A small segmentation model, trained from scratch.
Model: 64-pixel images, encoder norm layernorm, encoder moe soft, encoder patch size [8, 8], encoder layers 6, encoder width 160, decoder activation relu, decoder widths [32, 64, 96, 128].
Training: muon at rate 0.0048, 8500 steps, batches of 256, held-out accuracy 99%.
Rows from block 5 of the encoder of a small segmentation model, named by matrix and row number. Rows with one number within an expert belong to one neuron, the router's apart. Each number is 128 + 24 x the weight over its row's rms, rounded and kept within 0 to 255. All counts start at 0. Numbers have three digits each.
Before each expert's rows are labels from the 100 images, of 14848, where the router gives the expert most weight on average: "strongest on" is what is common among them. Only what is clearly more common there than usual is listed. The data: rendered roads seen from a driver's seat, with toy cars, trees and houses. In brackets: how many of the 100.
# router: slot weights (encoder.blocks.5.mlp.router.weight, 8x160, trained with AdamW), inputs 0-159
# up: expert up (encoder.blocks.5.mlp.up, 8x160x160), inputs 0-159
# down: expert down (encoder.blocks.5.mlp.down, 8x160x160, transposed), outputs 0-159

# expert 1
strongest on: bends right (94); vehicles: zero (45)
router.1:100109111148143150119149119115075150107133087146127085151174109140097125083074121109157108110091176147119153132144149173131132094147136158107176161118121098106147113147137086126141166143161103122143155088076152114153178110125103139173123107106124111077099141101154109124142145105143121098100095124134145151150110129157112122137114122119112116114104132110139134128155139136124103106134150147092101166171111180124109144115128143125098158156122145132120102128126176125145112114120092
up.13:151118106150152126173144168135114132091157172127141092055137154117135136118130120140134084117151090129133160108087141130164158185090107155125169152154110116174143122128152138140107122140119139126149155146101138154098090119120132123097143135154135176144136139115092086137162154084153154149075188108120106122105165102135121129114122143127107134103144147093096152151090083124122141126098097121130109140136097140125118119088143099109116111087105125122136127163127124152142135107146140
down.13:117139162102124177141148091132132138145120127100139126129135106133091137093118172111105172120072155133112113148126138107118151109202118126083102148067140134086133128136099138127102147108157102104155124150148136092115146114129100155146127080117089106130113128128128160110122111098092087101156104173148164155154119135135145127120141096162090123134127167115140115095146157158159108151102115117124145134119139144126150123128135157142162181151104169106124126089171124147094152109112118
up.14:113123121129161103072118099100118128116126134134147130186145149141133158108088127126119131120132158167124128162138144165087145157163165138132107124153137162087101179130099098138141143137129120128076124137144093118108119155192163131126112111115104132115142116145116113115134109134164121150120137096104182148113099136107143071147100149155122108105139135185121108116181085105110131131133119152150155087115112139120112142106130144160160134101070136133165123131099159140109113103111094
down.14:169136105099137140124124119118085119134122135127112093138090154125138128146131070150160121138140134139120124085135110139100171110105116111113090097101115117122083164125118163119166085118126104164151129134138154130124135144155143088158112098118145128152136125124145138162154143137158125155076096123105119120079164149156164155134114140155148163122114160095139117153137115152109054136120134125123142159159105159091164153141115175065093126106136138112096125128180095124106140134136147
up.15:139146118108140119153100124158095073127092129121119173137092108144163133132130105122138096131124133101127145101123071111159142161153092126146147092116150128169142132097112107151163129161129120151050142123137130158157128128142102096152126164134122106169105106112089118139122122170132134098088099121171098117131139125101143137164129161120140137151137091135078136127152114175115129160115090155138107122125118168091090166128128135163131083140143106149132153091124111164138113142133167
down.15:120131157117120187137121117131085166153120140150106143138135170134134141157128148124105104133168141099172151128106149124101117139132101143091161102109112137082127144122138106112081099088140128112150177180157115159118117107181135101130114131152134145112136162107144120097159123171064113140141136121124115114108134147141110138102107155128104143074118104091110129125150096097148130126188138132118180128108153156156167133118117092144145137075128142089138093110134145130100116134143100
up.16:172115149084131097123091112131145126143155130121153173103119127114195144173117153125123101186118133077084139119100139127103108145137111101119094110146116114148092112116086129119139149125136116135078121092117160143122096091101140150151116162127113163145132143155116133105136139126117138141150132156106122144162117161096168122126130147141119156113112130078103088114125158080143126130145138094144097137131173159145123133146125129130138114164176105121121162159091074151146103144141170
down.16:106148137102121122129145118168140140152101112140155143127157143141121143087153155131139107085141113164131163134114113162125156084138131178150139099131104097139135127169158082123113119139095138093151181114154119133138173116132123131113157125128129103114140119119169124109098117100115123139154104111189108133065103096167129148144134139118095112144129145150084136134118141163100078160147143192090115108115120147082121103109100118125100098128094122121142177094112126135120152124169149
up.17:166084089126127133161170153160129137116110176119089119107147130156144126134121117164110154118166098111117108151109129104131164165146109120075135113156155136144151128106148155139084121107141113103112144146138152132108124155084149139130149148150151086156143099140146110144142109114101146165157112099075105154102109164138109118116099137146147147105103124141120161128125112102088098102149126131110098121120098150153153079151109163107126139092186155096132131131185088128125120153112099
down.17:158156177117129129090124117107105188118159085104167109165156133122111128073161134152137137117133132091138138136096108119143091128123141164152114113098120087117109135159131172093144123128111146115116129148115141165136106114119127120108113059106062114114119102123156121117136148137155105156096142119102142071135133118151177139098131111132145107134141167148163120117124139081113120154107164127155139154132129131129112166121115161092130111175134146167103147118097100164117111124157144
up.18:111129125140118151136105167113135115146136139082140122115118133111142113122132151084143118147159059151133103148150164123130127115176118134124174199121144136155133092134101150107157143135147105132129102108117139142109120160146149136140139129156171136141182139084126150119122099101116142088137115117163090143089148137110105131103107128134124129071188147153122158136140111146086129155114105098089103146108103126117093120140155105142105076137135124135127120126155079133088137116080176
down.18:156136122109107154165116091120150162089076137083162114123170100150148120133128137166100122088078215148129114123116130139132111097115117110123105165101165145070140139107107139118151117109069156115153103143132140153129086108099119152135103089116117162108135130119126159110143148113158149103116122111127104118156143143147131114124142146115128118142091115135095133123112142124165143152083148180141107145118116127191120162127119121173142152147133164148122115138101107141143120133129102
up.19:133138165088148113143134156136167117125178080125158095097107152146084138115146086168111124148108123157120102115153139135143146149101159149124118135109119138141158108120097085114135150146136121141147109137130175157124084139111102139120115134123099126167167107129118098120117148138104115156122135131113130126164099116139104142173086102137120109127091132098101134121121156131130156106133115129124135138137064113118088141137148134124161167177115104110121093104066140152111194158164179
down.19:114144148170131166111117165149180130149109128155141125155090129105157102123144096090186107131104148104160113143139091138153115137149128134094107162116123113073134088115130109133126139174159136132133144102146142104147097146097156113134157142117137137099121136132141144087086166152145159092113096125147109142094146133150147121125164146128102078096156128141098129088157133114123151131086152106129140069118155098102145066144146088129125143131150121138120111114089156130134114162156138
up.20:141136157083140153150140137140153116115138126083172135134089119113157125148116156089088186139138132129147127137149112158124126109119110120129106130096133153093128155114130160093143080113147099174125164166133125146123173163142175127152128093092127142086133093141164114148131122116156120099124135124129124144149166133116137135092142146112151129119105157137104091075121161118117157184120108112103126108138103092127105117146126165133147116179112138156138083117144150095063110144139101
down.20:148108100177147118119122106090117162176131170120101139142140085127118138133108125102144092143135146130112126126124135145158145126107065154099122111113138179097097144135109139119129124146068139098121054081135131142123119154132119144126105120140154117125154137156143096143132171160140156137098145123140099114140117101156153124191110151143093126103164137110153159142142110112145095143134110134119133118100151139121119174156127107121104097120113114068087109173110154134180116131152148
up.21:122079127118147132151160100133144163096142096095090128086111183173100112085109155081161115128126096142114134145114122129166147187115132118142146150129121138114150142093163180084134135116111109143123134123111133135134116126158141152120110128108140093108141180147160119153095120163161075122121169121139110122130132064123133157122128116136113130126139115143139145100084154132129119121124116161163115095158126117076107137119151112128101133131112156117068150124148084162126135136128166
down.21:119122156095098132130129146130092136139112162136168145136151075096112145145142122126140120113113156124160125088113138082110145106135114149101102134099153133120123091135099094180114108119155129125114089130135111052115093141080147152137148133167116128121137101132113144133155130093138104120111126127096136099105126172131131120120155163151136125141116126095169106163155131092174104119104122116143146159116148095191177122105123128147161132143126139176134094160156182157142135098100148
up.22:122127084122139133108101121156134082133160131144131136153121128107164119098128123147115141164151120173155159132123131112103107121155157138101117104164147144122124157144122152159125115106146114100170113146137093162161180120111089110128140145137107142132095073079120150125164136090152167128118162116118124154114091088126150123140134150117104135101141119164125137129111150092104177063123127127133090105137094156152135116180151142103157118128157137152150092139115098128137145063086110
down.22:162115112139168170124112117145114132137128145116104113092136159121100145203101127113131173094119129125126109139150117156125159144086128106138096126131138137132120125135084120091150095096082150162131119123151122139106127137129165143150084103118118116151164164149128094076136156152149100105161118158120094174119161135131074135157152104113134089183162117110122162132127111154127099179122132114116120160114139095107095119108119125157127136128102118091159171111133154088128153112141143

# expert 4
strongest on: crossing stripes (95); double yellow line (63); straight (61); vehicles: zero (30)
router.4:095125139154101161141141123166127114147128144122136105141083187147150107146141089135151099120145134098156119136098107137119148105117122129133148101117089100161172144148107086148139139162152125143154158117069137132112160127121138125120136117120145106135136098112156162103124138122138129150120098128105106144126129108166111095131094162142124100093072175156167132103106131076097095098122104084107123124088167160127156104146106101117112081128172134135143136145146150160120155137126072
up.10:111120129134143107160145135098105134115154166144163128108111111097152097082143157092113116102128121123141100111129151110141116148156110112160136129111123102124106115087123118152173171107108150115141155093090131124148121123111121148099164138124113146156113122125124104138132109147098178078115152144140087163138181105135151107187094102078125136164144131110137123120108155156154143117087123149121135184106169160132105133111141111158115104144165145139198149131070140128114104123133138
down.10:168116136113199103149156119119101144105083165133153110125120137125146117128090104170154121118134103148139094119108120142131114200113116117129144088108145157090138140154139136119152159112107116134111108124118130127094059109090126103116121114108123145142160113120127140137117094151168118175117144128166157122094127103134161143128088133131149133124137120163119126129089142091154108145133160171140136108123125085110135090115129114107142124153135125092178085153150091186130175111122135
up.11:112133110101150119077109146142136097085140127148145125143137110109121173103123158132118121134153112125107139147110163110124123149156101118128142138106112142132111109136125101137105132185099126106112047148153130115122132113184127101121113143216100153101146092128119137103127114171133119157166140132132160098090084152154123126115138118100147111116178107135103174136132135143116171153162135145132155143121088174105118143141123119143134100113099134167130126080157124082143098122140143
down.11:113123120141115098133134133141104072140180116130130128144187177138156106151119159126120142143107146118139108184095121153102136126128088088149102161132093137150130134111174136120095181108047148127089174124143134168143141111136117131094099127109139112128152129130109109149122098116127109128108144127113110124151134108150138130125164124119143111092146191148147147127088120158091088081116126132123070088110138142092163147146105117128113135128112140160126161143126123153133098151138134
up.12:171050147090104129087149157117154098124158124179144087123173149114145125098105156122142140083092129123131120165145133133099163144122128130144149107126153112129102147138137165114142179132135114128119087086072143124116137132142131144128139131115103147114135151133185135129150123120108162104124131098114103104122180144112136137103138092146118119118134143130126100126140139180095153138146082127125073133119074127151112103123110126156100147159120106125101134146146139151126093146107185
down.12:129123159146120116120125095102120105163130085179149110154128106119107117090122185127145093120114134109103103134142109152118107137138133173161156125162083113123150107118123098173164135146125116105161096147145126121098087141134118128148121141131133065121133164140143140160146117148115096107152104162087161097118121146157107161142102141128118076128127089160119171146131142129175180095115101111107106138114187104163165127112118096129103112160117116148107146148120135127117138149090124
up.13:133121131126156106090142093086144126152145103107092149153101117123115117149151112130112145126117071123106118148106147161169092159103164133136129129146155142174109088172139129085098122118153160136117141120095169149126113109154121102122124166163121084152158122149114109121160118103145131156117081099134121139104108119108147091121172138098128197143088136070118156169141115176117094131134163116123113122124160165115129152146152107131127142134138132130134081138093103116137093135150134
down.13:141108146098111153168108185171119122083125114159114130142158082161123136096118154088111153101115143138112152093136125122142083105106080145095130144133125091115170132121119131184164156136052131151147098126168123151143128102123146164148154111117107145129113118141169148101157138124142118102099172157104112095146147124191108168121123121143123072127130105127141153129131093093141124118151104112129125085135115104116117129134149144112135120150107118146137145111131127169139139118091109
up.14:129092120171177107155152099130110153119141112117182112139114170113164152155098108121107096106171133148138105103133090151113125133119108118131131140154081141115179132116113126127141129090142121125140103078073118120114110101085122097107164124104080115133151106134137157136128144120128159147067161111094111173098132127134132112142119159159154154148086128127121153066170127092160160105149132151125124113140158167122116127138130109121121125163144130123162142171125107119140156122108155
down.14:159133125123094143082090155096166080099134105155100129140156117125098092078120138146158118129130120112095110138148157145114140091161118147125126147132131167111153161173162136139107113113104150103087118165187106150139154131170109135122078079103157121128133136114144129134077133165119126091158140164130139134140129141090128156154131130118138107149183133098104141125128142168094137157142103075154137115117084117133141154147141114159133131097124139150109119093127146109105108128152104
up.15:134157141141119106144129164155107162128134193134154095153123167127123153147099116151120116106152136111122111124149129109120103129141137099105126145124123116152125136143155165195139138123114129114185132137108095143131109129133115111121099126161140127181142132103108131131106101098122117197148138096118138121108131148133129095183087141128085134115118160086113125108123095075070129069172189131135138131117114132115115070117165107125139114167145117108153109100144125110112121150142141
down.15:123145128127165132127078109116148148109097106120118139128131078131120111121115122129164146134134140149136123176142134113115123130112083124135129135154132140127113087101109130087130126110018147115122113114159133200157102123148144134168167112126129146120117119121207124101109110135098134143119145102154106129132142142105112139136206123113150140184132124130090104142131131148146152140083125149116133121127101118091122180104152159154124128105131127118146139140089120098133108166125133
up.16:148148136143177139137081166140104113136123157102114168122133125120125137138136128089183133120133096116159133075138144113155110102102110185153093142116165107134117108094161132110115114145169084146147138123140120173127144115138160182145124120136150153148165129110132097152138119068127123124137133147128153147131083132108161096142089109131109147095142110138122130092109151109132132077104104123067097099167156145135135138138126131124140124170184140105125113129153120090097129097114103
down.16:136095155136129116094127136079128118148122110113087116132139132111162140117115119158135119128147117129148135170063117123130168123137113119098144120114181137072101111126115119134129131109153131155104171128108131102096095143112119139159137123113122133110089140079089080105135139110170099144081119102184134126152138105113110127151123127152149128141140147182105147133150152157117153189116155095141176168127114115126132126082130179136135158115110141122172177120128119138112142111148080
up.17:153129113138120094119106105121147173095130139156170142141123107118164106093097157127109114130128148115141133115068136146184129127182146127122147146139149136127130116148141119125123105141075156103138104124111101092135100131152130153150115152156115138191099137104114125124124134088119125125144174124139100157159158170131119099075154139152123136111157106103082151076098094177093147088099135129075107166118145155100117142130139128122091121134103160169130133150132122133131142131124168
down.17:130136125116123097163140115113094102156090167127112130135132104150087082124152140131126127117123112175096163129126093148107155167152106117132116085123143151144158148141085130150137137130108116131133169105101152147127076161113142157108136105105162153129140120110091140146115117149149155124078132144147074147114129135113145139121165090163103128152125142149104135152070135040137158146127152151163128135088126141110124125162119153102111143156072143129160099095136131145138132113106107
up.18:122122153132148096137116134140160161109134112092132105083114084119136100116096156118083095108097108121140129137143158164121119138083143128174113151148108143160126137079136105127090136104133141193093100120097122151150143122125126140099127134169161139132109153062167110107167093119102104108120134121125119176156155117105161134150117136134147161102086141121136173174137117136135180102176128152126116077122144117142100137112094095157116167139135144133121136114122117138147122122151137
down.18:135123086134116098145137139078153106150159119169119134105133117108100138115110103146110153156134106116117083160126095102170165120143105127140138119112098101155134146148114114107142127097127140112118097145109154102163160166139145108135112078106140120084161114193112150178150113125113124119174114114157144113179143104104099104123139140112134088192095140140141123127108152118110070158174142128128094129114119153095141116128132117162139133123152151119121120132141154102156118174149082
up.19:108131075141131115122120129141118115164132132092130120165137144145147172165173104153132114133111135115122106111124122131103149130098129160147111112127112134185112138158159102137164102137129170095157119130127138134128121084119120149137085145155115113089162102165137133114079118102105203140108138108124137128157149135131128102121145125151118144171099104096114138125111061120134146116126096157158105147114135137124080110143121136130109082160141130141127089160115170132154070155118187
down.19:130159131132131129176123110146120102142120165136137127113173087176108157125128126111163115108095117126120070117176170108092107124134145124139166109124087147162113112121165158157114159110083124108135105136160114174151154078164133104142142168140136125100141086145152110153121138122105127103183145109106094101133091159142105128109127134110129168167115142101095128110119142121125136140135092112108153123141121103105156157103131090174136136134131141157121094087115170093140133103110115

# expert 2
strongest on: vehicles: two (79)
router.2:117094173133171147077147140139121174105103142135135105095120124146139091152127125151115117145154121119134167116103157151132155159157118103130143142106095153151143137105156166160122126155139094111128123095106146132109116095168134170078144138137126132159165154147109154106153106145104141092092137131114126114162136122121139160148087121112121105127086148150118164093138104101169104124147122138150148154165161123134124107141107093129160152127125092136084135114162125096156145165190178
up.6:134142165148149098116127131144133137092139111155133127144090128174119177148145098146109117111136140145138160082143143174088144091100141107112121107082152146083152127134053150125126136115129087145081121155111120156121120128131096138078159147115111121136129147150106132129109086095136120146178097130108134117131132147158107156161160125168129127062150134131147162116127131133174096149084108093125160094134130139131125120108110103116127146136111137126094169090138155162145140132126161
down.6:069150143111165132125124124153127154150113132116162187101157105134092064185106159132112110117109091121154115126155076113135117102135108150096127106121104118156129115100147153123123104138103131134079099085142126116093126102173096131110131115144136113159141152158120126139111117125142149155079117132148136109098097123132154134129130118139136126134132115152136151129125151126074136124111168146131103127123104174154092135166124103120144135188125116150136146206118131098117137101173135
up.7:161124153109103103118088130143128090118126100104098176151108130111147138119111135147124088118125143113077152102125110132119110105112132099111119094153097120182142098084129169115156137153097144072080147142145129140159123178192148112120144140112105154138105132163142160147142139120157100139157138103146134148165120166155120143085161095093164122156110125114149105087101165139108118122096130144145122108160138110157136099116136131138134130114108134123101132152111169130192144121152127
down.7:092156129154139140072132133146135120117138114138180088113160107149128102107118134103112131126111128123133133173149143084098111124151112122128130100139124134120161175148127132113099079133144118159133157114125113113133154113082099157153164111125124105113086146068116120134122158182145125117140108131101129136088123131115168114141131098139125120120160134114136127121182180123142161132124112137101153124103145140059112102136099161170178100145115135109171137175146089134087123089127134
up.8:137129115114139138106136150125106142129081130127117090147098130090141088094114087172120129136166137136117150076171108127163113131128145114139148100098129143084140128190141118150129113159103089158181142120099140127123096147168179155156127132154110129104148122145077136119145176108116111138134144147140123134108130143121136117088185140107129059119133105102128130086101092102134119101108105130126137140173156144179136126136138158120128145116125074132112134138160127154133146170129142
down.8:150123114140111139125126155108167120130123152131104124119123117162166114151111140073126132141134102107125059166107104105093113118119166167123088157124127100141121153128132114181120108099131192121094115128144123146100120097132093143076121113142143139145118135123164131166126103093150134135109120097107127113147127145117155113152071152115108153170151168119136142124147143153103156130117138120104139146160087134093147107120132078140136126122117158121192178138097135099136164073143114
up.9:124158137124104115183115163141135127126118162178112160116108137144151118094122148109103110157113126130116099148145170137111114126121167175120127105128143138132081172114111134128121154097154162157098117120161100138148096105099104121133185109122124155085160134097108109151146117177161156121140097169107107109150076139119150156115103136159170107097143112111122070106105141128163123172112116094110134129107090107151139142120103136120079135147093144111099153151104129145119127159119142
down.9:157106129084154132136103106135107126134103149147123153132154111129164083099105158106082118085116116089143156114124104129189094127147130169115088131111119146104130124124164122108133138182106160122110155128133140110157135115177090146112148114134114107101175102123171099121150136112153127144166145134136117158141088133123141113074109151108123133119093166117132144119131137142101104097124145155168110107090076085143186142145152126098127155125146154120140139107124125124141178159134101
up.10:121124145147146136122137146106158131139132136157138080144143151122157085115110120162062205129097174101093130135136082124108137152106124136061094144104130098088115168119130106138117096146109140121111130084165142126105137126119115094148109136147103137164167091116142144120119163094093145166134134117135141127155113105179099141119144103123103156127109137161164117162133131147157123160100128116124155105139092088112107111152126106124141180110151147148154130138080126125149127131120137
down.10:151136108123141166105094142112092098173124171105123126134129103145153181154145152110158078138145106171188124143135132128122162113093087107176141135164157131103138097133160089103128120087104103130128087129093082156177120127122160162150129140090147113109143122122156093112148111129109136110144113115123159120155116166106120122131121105122126122152134117113104116105092168119110134159182115160108070113148158152140107138114089111102112126145128123140127135097159146136107153126150111
up.11:171101113098129134105157115115142119148141074138134123126161079125125111109118127110113132161129124110128120142102085142142153087073126131141134095160128126169113119093136132130100176059106162134122153190099141132163127185160155135142109135124100160108130115135123065087087093117141127118167134119153148140121159120134117090133110108112122120178136107107136124118109132143109136140112148148127102143165123117130136143117162109172156099136140138098127130129127141181101160120176144
down.11:139151143145076110163125098133142108108131135116160050171140086114145144114105164097130140098092120097136163093150173106081113146127125099117137125094153131115131190155164151154138131145117124117141146113157079137113145179087141124116099120144143131143135146145170151130144148147121120128141123126092078105139106107087142149141157125142120118104124129130112127143150159142137120120115084136140159118117119127100156099160119149120143118135111109124134140164160160150123052085119113
up.12:134092174115104130116130128120083144111148118107072123170164095105127117114117098148143128123182156171105155125161121091158134102089133115117149137150146119087113157120093145128148095139105136141126151167129151156154144130140136100155111169112118158142153112148119090164149117101150121160155165099150091108141134153098110147138166123108124118130158133070097150119118093141102093133088125084151107124137077105141132106119169176102121128109130128130112145141153143148117174113129142
down.12:124148071148129148147130124110145083124106162132138132110173143126155125146125155061136100124083092113161131125092129147089148150158127118142126084094091122092146141092135073124134119167143138113134121111115110117096113109140108175109134143174147137123093158104131172154145138172122127136124121135135158132150136089106161117102127148125110109098129107144158113130166152159117163096085123165099154130155129163105096124125120122189145125162140150117152135189128128131138122113123107
up.13:135136141159098166120122134126123127131133140053152139095158108110098168172121114113108162144181146140095110148101115151138143125148115137117093092130128142107094129148155114141122133145110119125150136110088118099128136139130153136157100151123148106175115161159134119103089113130146111142132114115109118105097101137127120118085125139103143140071153141115081149122080135144094071159094122166101151140148154109135118111143126162137086175151170123141147134091188121119174136138144129
down.13:122135088124181137122116091117140128105135117130086138153113127155153125089151095114124080128122132133130119110073140148125114164118122131089142130127143116144123152100162106120120130120105140168110079131102143137122134115131098166148179108149100170167121116082151132108166103118150170098106174092099118124141106100148127157119143112121168137124134110122130140169156109160135129101164136118113106111133129146136147159128186093159161117124052124149129158146079157126135119149091111
up.14:126114121078123120140152143133097147158114155160094111119090128148149126158113136138147118167093116124156093132118114191112139128128142092131158089106120107109149139114168120136137140165100128120152155086131148133091104114103123091112128134112126124123153137141131133090133151109129110133123141170116117138119123158136082129202125135131088118079146137146075113081108140174106112141116111106140132125188172153137110107141128131093112114171144155113093166143101118136141109178158168
down.14:179130149128169092126128123070173127129158148092147097130147100134124075114171145102098104128133144083105143112094111144134145115098128143145120140147115130140113102109105124142086119121074159160131104071113097121149133186156111139126107123144162123175145127129153107112099083125150149132116118095142132131160113129111140143106129090126143144145116092098168179158112078140126115133142126134113130143132100137136139158118142159170157143122129101116119096111175147103131158102104158
up.15:135080136154128091093129157109097104088135133181134107135152138134141085140103149141121133139123123128134158117158132112121157110155093097128101129101119082130122121144091147133130092123134167093126087090144146172105094116099114114115095122109120127095142147118182152155140126163108160100136117163145109136098163145128084151120131119159123143121116141111134138148092136157116113110142061149182146137121137129191090116121148147124104152123117141147137156177118137119154138082174151
down.15:114154133098136186098136092125165145187108130125137128125114120112171135127096129111156100114126126154115149149102121107123114104144149152189149160139136108092150067122116117129117095154122120118153147140126115096124162134116130167113161143145145106145163163134150131105075120120137121126112144141131126131139098120156170130086135122124147087094148116116129151082129144127093145142146209127119135127114117112129132111113133153109088177146134147113087123079148059138106111145101134

# expert 0
strongest on: tree (74); pine (58)
router.0:104106114160158125112171103106177143160137097109141174139115136144131153146110137095100156085112106120075145165136092119120129152119107114131121103172155160138134119151111121081134139150129114132132098075146138140109137156098171126167114152147163118174114159145144149134134114123168118163099138107142125114160117108089140136099140137143124140154132126098125130149141123130084121128130131086105101144173106093091090134113084132174134178182123141107148097120094106119111149130121097
up.9:127113114088106122138113162111185159155145114137186129087105106157129111114131146122078109078106171157113150143125100112136138097118149151147113107097124116148160139102133131125137101120121111156102114141126109148121168149133111135069133083120102163120082173178150087109117144129148125129165124137118135112137150173141102126100121138129119164162137188181136106111139122081119186113162147125174102126143160110134093126114120105123131121089141134126113110128111112102136136131131124
down.9:100125114135156121131133060081149117137150126158092124126130108076095147138186109128133114130108161084125130108151161136089141122149123176148134124145133142097112131133115116111112156097161133088119114150100126148150095144130071108147147131138158147134116104112089151137154099176123102155123115175143155151180109098131140122137137091136152123138068109144118141156122138161140086105146157113131139133123101146114109136108145134140084157139160118094145141131124088175083112147150117
up.10:115101169120109152140107112091134141154137118153139113109125126112100088133116149121102146190123153129124119160126119106121110150124130104120154134104143105130114149121145085130128080111125150085161114184100152164134124137109115129102068093163089163066144132095132112139134147152139147135200090153121166138130127105125154123134129119168139140108135143105094143118141151127120121107153127138120098076088136138144165128110119167129131148136150104118157081101136140144157097168180130
down.10:114144104143079099107133137121136149107148122112150159154109131123099179153141130153146080066121132132149110099136154157136132107122134153061171101152105166135127106158092128117168123175166092159089105101099117116156108112107141131119152145095154114121106124109123163125139117120118139127113160128135139115116155105122080136136111148156099133179097092158094130154135177109166125120137120114165107153170119131131139134154115095082111128143155159128110130124155121102141154112158098
up.11:126106138164119119112148133143127124109087123148126138094150152106142125107138180153125118142156093146119155114129136074142101152110094123135157156126155156138087154159152164113104111154127137166135151109084158152126144117099181127127112107125140133140135161081127082124188151083106147088084160102151111147131107088120150164099137152116119085094106106130125121138158144115121143193168129115111102092093129145098123142150127124127093124112129084162122113106143128155135109144117122
down.11:144168124078141137152141153085058133124142091115090092160146145129160131145129081144135138135120105072128113162107111139142111126137150139127112087110135116157126111145116123117127099121091169122125093117152111119117167119094095154140137143131176115109136148164186142106104101120130143150175123116093144147090095156162116159140142123128109128155192115117123119150106146150119104090134136109134189115149121093152121102132152149136173119150138110130092137119109131084131134133103129
up.12:078110100144139077125137171168125059086127122163162132125117158162118145103086170125157132142158128120191137169137139119126123100150117169123112112126136144133092160125121124127117113129112171132169123121113137133147121122150200121144121102142130147099090115122131104121182114075157115132109139135118104174117096076106140151137140120103118110131131120126143130177132153141121146129145157138114121152134105130139104103148122141114143140083108107101141098086125120168169096124147125
down.12:147169122099124148165128142109142120107130132084088116135152152137123116105131139128092090162128150159096101095123097132112141158126136114129113076125119106149145123153143170099144138077113121131139181144086118162110125122111100167180136126068159113149150154152130141097145134152111138094155122117122171143116169152133081136168104127104108108169140084130097099103129093090131129132159127136122128123140116155133157113144092107142133116178170120133114085165099143130090131147137135
up.13:147134113164127145092101106074108150160168194142130125138105152148135079097159146173192107124128084155119076163080091111167128128120128119112081107151153131162104143127133119089141136146118139123102116111113096099160128125136072101106163147137112121140116139125145113132137130130137100135113119154153110110079101145129095130113144119120102124130131122145134095135122092123148109130136102167120151131139132135188128170165158087146094115118134129138153131167151140122110127139108152
down.13:117105104062111142111121107060092125150182174141110106152139156153125116098116148150108096125096112102128147146113068132133137141176147112116101158162126077114157124120156149109129082130151120141115132097102132070155177129173108163134155120131106087150111125146087134144117126161141069139161120140177091125125105151138094119131147153147132124138088117158124085109149147134129167145147147139158112129144111130152133121145118119106120131127144128136112157130141118153140130134143116
up.14:128135087125133115119162089138146137119110143160102088136153090146109139122127132125076159141104100139134103157139143138138130099134165109109119131118100125092119083142122128099139105162127132126138122123131166119175147140115122144118206140107177109170121074150130158137098102175090132176057123105134170100152144148126140132137113160134116111102135161151115118107099116109090086107080169133128112133125148119142122131126129149117146108129146158117136167091138107150180144112134125
down.14:174068157112117127134111132141116112154118133159100160106104128092157129128129121139154133136122114133142149102131107113135136174129138111141115155126149119130154130138125186149124101070140140122142114099153152123089158131135123081111078122178123078133141095130116128138151134117154096117116143143127099096143147126146148127091127166121120144080091097168094144094190133125123097111130121119149088164109097123164153132158169114133115117137114162144147082129186153125098098100146131
up.15:152099199074154125114078080145079152106136148133106132088139199167149124115107138164111165164161122140127125080141149119142162161122148122106127139141119124112125132087135129098128063146138091086145119141116127146135141107100108124152145132084142174110133157125114092139154115131124115142113147104097092133126103108109164095154146093111120109128169122151146109138132127155126144139134144109108110106111131114176117131137134115140112177139126143104117154130164098117137129143134165
down.15:091136119133097094163127133135126113129134129137162108150114164144117157149136111097142084149104127122133098158092133124125142124151128105128125102154117140155097105142095100122127135095118118186122140113114087106121111123145087126121056126136131135145075047160133160168137158129110178094154137137168108114120133151140113120119171157132128151118105148117135102128108169152090163137149128129180152167150151127099159122166123062157138103149140145115099114118128126139143129104114129
up.16:142118134080126133148125106146152091126084054136148142149165102178128166098095127091169108152175128184146143101129100162138145134138110133142121093122146089158102130117111098145102131089132151144091105087098158149158153136134093141133121119131112132170097161140134109135100146147151128104149114144155136118150116136147104107147141137112137063118140117132097120140122146139158143110155116124136129118129151122119123088141122098081137143113156129110165157080162128103071137124135135
down.16:119149122142127133121100125094126140114137129144154107070110162129123132150137154112113138152138111119113096122126156112136128134128139129174147087152136183115167134153185142114113092142132138070124122111134131101105123103110103108137145107166173111125132133112146171128151183124135108101112119143150141139122145167112170109196126102129108139116151089079132109146128141117084091116165093128119099167092128124148137096078128131153093098126097136158140134114177152091163145154106133
up.17:084094113130127129102145155163147149161116122137153155171129190127159097109140159127090109146142116123125091203079099124143139112163147125085138120111130165125135096089120105116109142109135136167171148151153117141153106138151090154153086135149107093115138112120092117147171099131137179171142106094128125137107127052142112102129161139136138116134123126136120163119115156110103115112099173109152109132121101106108108108127133157127129135154134150089131127100110120138136117153127125
down.17:102143165117105159155104163174164117099105144160146096142145118144117147135098103162133095119189134161130136117146133162130118148103144117139115159118114112148104133146077123150118128100084130097110101150150103144133094146127126140158126114089138129070161123120146131108132094137132111110105142144093123116129133160087125137130063167096118127153095135113127135158131129117184116130124074179119160093099137160135153082137145095155104156122113127148141104140165114094141124108161115
up.18:138142159105122105149124147087069149149113132147127112149098132136093102123142132141176117105118128129115156109132100129090139079141114140162133130129132131112135158158113176142139108115118118091155140136134147130137100168112134094158152084096182104131104136099111123099111113112147132126127108138124109135140135092160136121160115141207165130136135104132149130134115124125165106108187128102138108179103112131105156163122111150119144145133122145112054147122142130110135125087073186
down.18:133132152128149118100129136124164139070104129144157112125070081119157116116178093146135105111170129186145104083104102123137151162116136132114125097121097085161126122160111119204140126095102124146130162121131118121153149128114109141162131143083125156104122134127165155144117113138131142097163140134117134111140085154128130143106125086112116098121143117143116112126122130156122155122124138122087153173096157085118128183139140179162129121070137125113159105109155109104133120134142145